Weights of a small class-conditioned image flow-matching model.
Model: 2.93M parameters, 32-pixel images, arch unet, widths [64, 128, 128].
Training: soap at rate 0.005, 8300 steps.
Rows from block 7 of a small class-conditioned image flow-matching model, named by matrix and row number. Rows with one number belong to one channel. Each number is 128 + 24 x the weight over its row's rms, rounded and kept within 0 to 255. All counts start at 0. Numbers have three digits each.
After each channel's rows are labels from the 100 images, of 14848 (inputs lightly noised), where the channel reaches its highest value: "top examples" is what is common among them. Only what is clearly more common there than usual is listed. The data: histories of elementary cellular automata, time running down.
# convs0: first 3x3 conv (model.decb.0.1.convs.0.weight, 128x128x3x3, standardized in use, each kernel summed), inputs 0-127
# convs1: second 3x3 conv (model.decb.0.1.convs.1.weight, 128x128x3x3, standardized in use, transposed, each kernel summed), outputs 0-127

convs0.19:164157151131148157109124133144135093142088133134139106114148148152090113151110135109093108155095160100127107114174157136119148100161132153115141101139156102130149216122147135117170140150101152157105107152121101140083076120112082148159059130127128167153159107104141148104112116125122144104126121114129135112143126132136181149142135118128156153159118092105123104133115121149122131154128
convs1.19:068124094144144141132147112110126116117117158107098151130103164107150158083172151128114139135129107162135114148115143174112118114115125112096159158171126184133123118135119100137139158123120116121105177103107129101115131143148142140090108136188131128137124147144136134103089127096198146129132116165140156101167106145094098115125115163099092105104148130134150135151083124129165142094144
top examples: large cells

convs0.95:143136125138105135163108137143164181123176080142150106135148126112120123118168127096146091108108152161167137136115126126125115139119151148103131125143136128156129155111166156140084141124086138118092095161140103127129128112142114123101148107156150135110124060111154150137141118158101042143126138161112158149073126129177143125117142140131156108129070117109109139160107133116141104112132
convs1.95:118137122152167139120120137119117168153081119088106147122133130142156154099108131144130159060103082167111124168128133119129144126150089109129166083103118102135100140146107111146146124131148145150125103122089181150141127145114169168160158171103103126177128176136115154143137139098125170147130113116144090129140144124137171153107092142125118106146156105123126074116128104144115132105116
top examples: 100 turns on; 000 turns on

convs0.11:164136129078074121126133118130125167120126100134140175126133127128148123132118133135128146123140132134133111100122121170103079160115110128131141142119153077113083166126119124115128092135129116100136087150139113142109142120107150125153093109132158136122152168123181164187147098136134111139104130160096140149109113136117102111110151132205131185114127101127123076155140121139102158138075
convs1.11:131129133099120115129186147139097079137135136111116115122154112149109156075166121090146091123121110141134103120103119111113133130158137098112161105134097147146115145117132112185086139132106100164146114154138147150115127141188089120103103121146135138132100145177155109117103141147133138142107115130135172079132126157113121125133104120094091057151105131148078109120124116143165124166154
top examples: large cells

convs0.55:150138126152083124151203138158136125157130158127074123130151114127150141100133126109075149108125121108135113141138142167118139159153147136086112090110150131140141100147153098130104103099132132131113118117135133102069122134072155115091123111147119122154130114144124161113165151117146077086133124126162119138157135115151134145099116158173084155119168111130097118097130163158131134118084
convs1.55:132130146121155149123132113107120149135127086125139147131140124139109158114125146133175095117117129135164114080103130088166095126130133115149145095106126083150119115152136117144113138130119191149161136156118142144165170123185127103110151141106108129123154151107192104138137134178162105123100146136095156157121110145166098086139142087103115135100072122148127135124125106163137140151180
top examples: large cells; 011 turns on; 110 turns on; 111 turns on

convs0.106:159128167149121156117120120165166141167103123139118133115136143133150091124096119152146089127152139122111119092132130144175099112108100121121126138123124126152161122127133130122161091131099127145129104111130131169111136107126161128126124139126133124110183158095169131168136097141095155138151156141145148136083132124096119058086115137110156135094043172096173103139116121146117156145117
convs1.106:111151138147122138147125105131109122113187105155130126130106122112127121136147150151126085209091144127122144090115160113114100138118188100117127106161141153091137137117163154088105121103129092112145160126133108140133082168140091158141115110119108128130144099143150164136138141105151129148102128096124156116131106123128136170172146090163135114108188134132113164155146147085131137093139
top examples: 001 turns on; rule: rule 26

convs0.127:098121147132129120124108145121121152125129155137126126126143104150123188157122126130121108094139151152120167106161138077177133117146123137177129108151140111124081186130111120116162153125137121134097148079095114135128104153142126153112124148132116179134181126103127084137139099115070149104159129125170143149110127155136141141122121125088098145160085084151104133117123163111114169099159
convs1.127:119151105116068183122114137147181130132188090141141125126119147090130117146144144138155117154092112119117112164132150158117157165113106096147112160124124147091178110152165116110084114143144099073154140139153080125150133118144126096125121123157139148137119124130101174114141125088124112146119120143084137101155148098148156109153121138091132147120119164155149171159131125118116156131137
top examples: 011 turns on; 010 turns on

convs0.1:167165148094124125104155116156150095132097163153101113125138113121174115154101108137108106142128132067089117114134156174116142123131079120130104104086113135100120130110133131082130105130134128142118086113099115124087130118121135147140123075120145142190167166122156166108152162118135156113126118157164141096126125132086144142129169130150115113146169105120100085138168148136108135125125
convs1.1:098145098139107151135118134155149141159175132141135122073126123160135135119138142113139128120117100151158090122136106062120099147116153126095196138152147149089117178132158111147128131113108142137152132139109126145148141151114133122135155135124081126138125107162155173133168092106109117172108111093133119123096181142158101125105097141055140108127124157165158147146119129125150141122116
top examples: 100 turns on; 011 turns on; large cells; 010 turns on

convs0.104:160122132146095114095149146134111147155111106150147145125146185103121175122161118109094096130122088121127172133140135139119111119139092108131140147111158120085085094112134200091113100200146112131108106128125149128072115144087125148116114152123168156118122140120125137112145127185126113097120077172132112107122127144170139127119126160148106133117129136121136128103146145138113088108133
convs1.104:132125116075130170145129179141134092129154116122128183127132106157152148109124118131158121142144135175139079148116088144133216153100123105133144121123180118092129129118130119153145123079130108113110105115170123125163115139126177128145129087155124131147100115138069145120129102125141143165142170102112151128130143115146127133116131109163134127090111133117144165124119077093124138143111
top examples: 011 turns on

convs0.10:129128108120109132091167201152140136103171160136133118095181133116111125136113136108105123137095128138114087187152161132129106154152107121106122087107131104104067120105122126150104133138091140117097162118155093100149138137141112141121105117160134173141119162152142170098132167139165148125108123184118103112154102141162143125132116129121138149122151093150131120158134102103132106098102
convs1.10:132116094139154139147127096136136162128108153133152089159133117130139108158084085153182139141152080149120125082109107113135107128158125096134154117110086117131087123113124121124153144113103152155139153102100157151119112097116154113102162168168149149153170186127161129143063141144129114126116139141121165138100149133119110127114097109128104107166076097149141121113142153134152154149133
top examples: large cells; 010 turns on

convs0.80:138144094184131156173136134127105129104138126096134090100099056135111123109187111115156186082148163147162134129138108105143096146165152132110161109150104114146130096157133126144165137126103148097154125117141146127167148114136118118117149172135159079120114124137145115145111114132135062122146113174089089151157121127117166127141140130090136118097137133114123116122114128123126121114129
convs1.80:140139155089100041149141124134144120145136130134127141123082120150142125152102136117088111144131164094120116165097157106140139176122140136110096110108132121124142126106114126131137121146142132145131108184167100137165141157154143148143125117058129110113128100098133106127198099117077094131130116088139105110129093159123117151129157133135140164136149118139104134116132107109072125153113
top examples: 001 turns on; 100 turns on

convs0.115:116160143124116137125116180103111153144131123130155122127110140119091179144095156121148123097164154106127136156148100103126131124174136169110113151098122111140121121123109099132103137120124172140137148125096098148106117128146137136108129153133140137137191119120122083157176151139135128181122126136145195145147094138186124125102108072095137146164082112099128118087105109111109142162123
convs1.115:133144148176165141119142073174105147081153133115116151132147137117144099153131104139109141130125103143102108087103154144153092165145136109165118142109125114125122132128166153092160155087124091131076144157152140109148120101081115163124118147143146168142137153118143146155084150145119120093147159166142105148076153133110129123125171146137124103117138081163138132148102138143141130088112
top examples: 100 turns on; rule: rule 181

convs0.110:113132142128176120134129104110087149124139114121119137136129117164130097130129113160143144116193153110132126112060103171156165127131140124086116111155144106120142126156180098107139122084107134090110137121144103139155166086139145134141114146131120106161159098142136173105128084097140136150151141135159119137136113122139129086145110179131151171135104124156120135143098090127109190111155
convs1.110:131109098093083073100134132111135083122150140136156128123120151102121116161099107115123142171162169108100134131165145077133074161152107142134102150111100139153091112132099149135132149158114141129126101126124104127146123111149135137121074132105144145073107149119145112120169137170094123109106100093122134125102153154112113154122170179124129159148131136127085136116109166115144103153153
top examples: 001 turns on; rule: rule 26

convs0.120:130115126105091143123182120126137157138149129127119125101147122121102168158135130123117119160132130128134167104098130124105147069160145156168160111120121111112115160130111131095091136149116128123123096134105116186089120121180145141133080162100128090146120114102149133144169131122127156158116176145156102143161095146106104112134078107121153128130124073147102128105134108156162126178161
convs1.120:115138112114154115218122132132132133136093129148159104165114136147148113125105111118149134164104126111129121139168103142154177153148114090094086130104146151135112121148176166138130152085097173145143126147148137110116143158120118080149134108137147108136166137122137148134122120119120092097139086117136111135092162093150104137087098144151127125180126161124149116160124134105079144117100
top examples: 100 turns on; 111 turns on

convs0.68:137147126061116129154136106113145130178126148113150099133125096107125128122096149114177111123175117133121129123112141120109106130103123164096164126119088092149107081176153107162120173128179125138145119097101116141136111122113131111128131121124151130132095145153121070134190138137160142125112147143097181127076131123136106138130084105121189147165129146113134130112130109115106117132110
convs1.68:117116131157167159100107125131104143075164119117111164083127174131117117119172126150081173106101111182118110129134101130138091102147196107128123115155156151142105128093127133103118100117060141134094179115120155140082133103151124137097125099127120107124146131129158161145091131171131133117118127124166137128120120125105138108138117105148109109106136105123152131144094112108167121105139
top examples: large cells

convs0.91:142148117169115129149110106127147158108128117095104127136142115114111122154149147108125144104140147140128180142073139090134123109175116153111114105111125104142157166156131128142117131106098125102111150127130118115148135091180134101075109138134169116178095139139147106144148140126145093099169132140102075158155125080169104121117075146114157116102110087122149132083133106120141161149158
convs1.91:113141145131086121118137181105095119118156133150117161137118145137124124098133175092117124115097173117174130160118126109149140132120157153112115096126133147145150147115087129115096075135174124156153120166127120145096139194127141150151119123139117105106099096121146137092163128123107157128115122077150122054117115140139142119109132108173083134134148166106106130110163148133134118084115
top examples: 100 turns on

convs0.70:143127127189146140125105128165168104140136123115153162123174152107147119118135123135077122146126118120123127155134135117165166141127135152108125103089131116102100122141111141098144116105129100144081143136138122134121148091106138096102183156120122153127104089128163129085144083142107108092117117128084082160131134150131136130156134156124145114110068135129112089157100131183150170090152
convs1.70:111102156117137115123094159149127107130120088149087162163101153125112148147157127095167075120138133159141127111091106146152110097161170106126134125167152128122157125093106132096150117113134116121162091115114133146115089175152130154154129122135085127174127141111093161132148136091160160163159147096151162156165103129119156136101125097140102148097171147120136147116118112100134102144105
top examples: 011 turns on; 111 turns on; 110 turns on

convs0.24:123121117091113120094183159082131103109119113114065150157130159109127136119112140124124090124066120126102103139140150112124139094137065140116172140114135179098117194125134145105145103159118130147180148142176142131111146133095137113142082145102115161155141108109089112129119130136162159108124127100110099132152110128120098139117107140131114165136126122107163117141152157140116130109115
convs1.24:158145126147108148156112088149154111150121138136128111117138070150118105126144138145141116140122144116152136145144098113117129121126122133144121125107088149114103074141163139149109113118115109095076157105112124102122121097144113087092129094162194124116160136167143119160130115146117131092139115131133085111105097137140194148159186154114159125137113123162105134080095118182114129144146
top examples: 011 turns on; 111 turns on; 110 turns on; 101 turns on

convs0.45:105123133115119103151139114143136162146118144112145112160132092132134184129135106121098193124152169118150118171111170114117117144169136137094117111137099099130100130123118146174125137085099111128106149123096110098125151134111108162143125154133105133101130131162175083147111180150120108115086117112179114115137125141149102172115167164145153122129142100106127094129121090089112121082131
convs1.45:100155109179112174163165141138174125130109116118157135116173129133133124128114147169102158116086093129140136111169103121126177135164108116126134121098105094121129083173154082077129099113100143126114121127099091153130139104153105087112163135109142137145128141142116128090101141132167126124122139171117128135112146116175155116145149142113168098124082099090151115127141125146125131119161
top examples: large cells

convs0.36:131132114147179122131080121104091175113109137146178118100142102157106130118128130180116143153113174133137120095136117085122145129157151137123142115165134108166139075149126130138160152108093129128095108131116150161162140109105087137157163160151117117113103114150128148127128065099103135105135156146141118138121128128115150113155151113111163113115137099164149172138097131148153193121144
convs1.36:119127098139084179149120106111152082136109134139169102156142126117106109153103158152111120157114108093125097122158099130152109131139128133132146124157114107085123105155175090106096118101124143119161094138126124140117133117126106103140164132107124156131141106107143098127181135141130090114116100110071109125121132116158114120126181118122187144134085121154138141082149157168070127155141
top examples: 011 turns on; 111 turns on; 100 turns on; 010 turns on

convs0.3:108125163134104148133176204144131141149078142132184156141106109118097119132110126073156147104183148146134152171131135105105123168155123138120134140143110117101114101128064125121139134142095153143139160114124122117136118145152120138085135134118123129154174136116078081155109134113173141105112155118152086145120117121112095137126147136137175144131140136119152099132136080123116130111121
convs1.3:103102118150158133164129104147114103153125118125165129133153123138114117162082086148112117143116106106099126071166129141122093139155073119143134149080109122131125105143160123137136147091082138095127150122132141125169140104095150139124125137155146169131168167173152130120102148142153104110118140119088119133091135142140123150142108152136117106152041096167124156145128141131127166112145
top examples: large cells; 001 turns on

convs0.44:101146084143093161127092131125123192110118093126146142100152135120103126129132128136149107136088142146128100138084110100106141121157136131117122151142114089182145070156105128159123141132131150122129127119118124128159112116153087138075137130164086138134115097115085137134149104105174123153152172150136195147122121139156105141144086104108125135150114086103147172113115129137133156132160
convs1.44:110113183144122119097103103158122168161147122136103126101121154153150097134116138109111134071127155112120131104118144121135107121125127149125129125131128143123097170131133159102158109146181131173142141166126183155078138177074158172134134123122101138120114117095149119140140107136093135107118092143182090123101145127102150127108146161149131141162163122145100111099164136132102127092104
top examples: 100 turns on

convs0.109:149133118158120117130124145101145118144122087131168130121104117132109132148124116160139099113191165115163104127106100119091142178136102141135129147175102115125136124129113104137118119112101134153144114128104108139123100137137129117120132155134147139141141109110174086159176159145117115144135143117098160123147116150175141101126084108088159148155033138123156117101132199130111107122148
convs1.109:135138157134186116089114124148093107127146112144087184112125147156119094167149126126147092086133116146172103143106145158125137139123143110141121121118171120113136120101097129118175125081138110131109116139150106087132126169140127175105088139155131100123134119096107142141105161095149141136132169096128155149131121118082161138123137152182122163092177123146121127131091109095129121103109
top examples: 100 turns on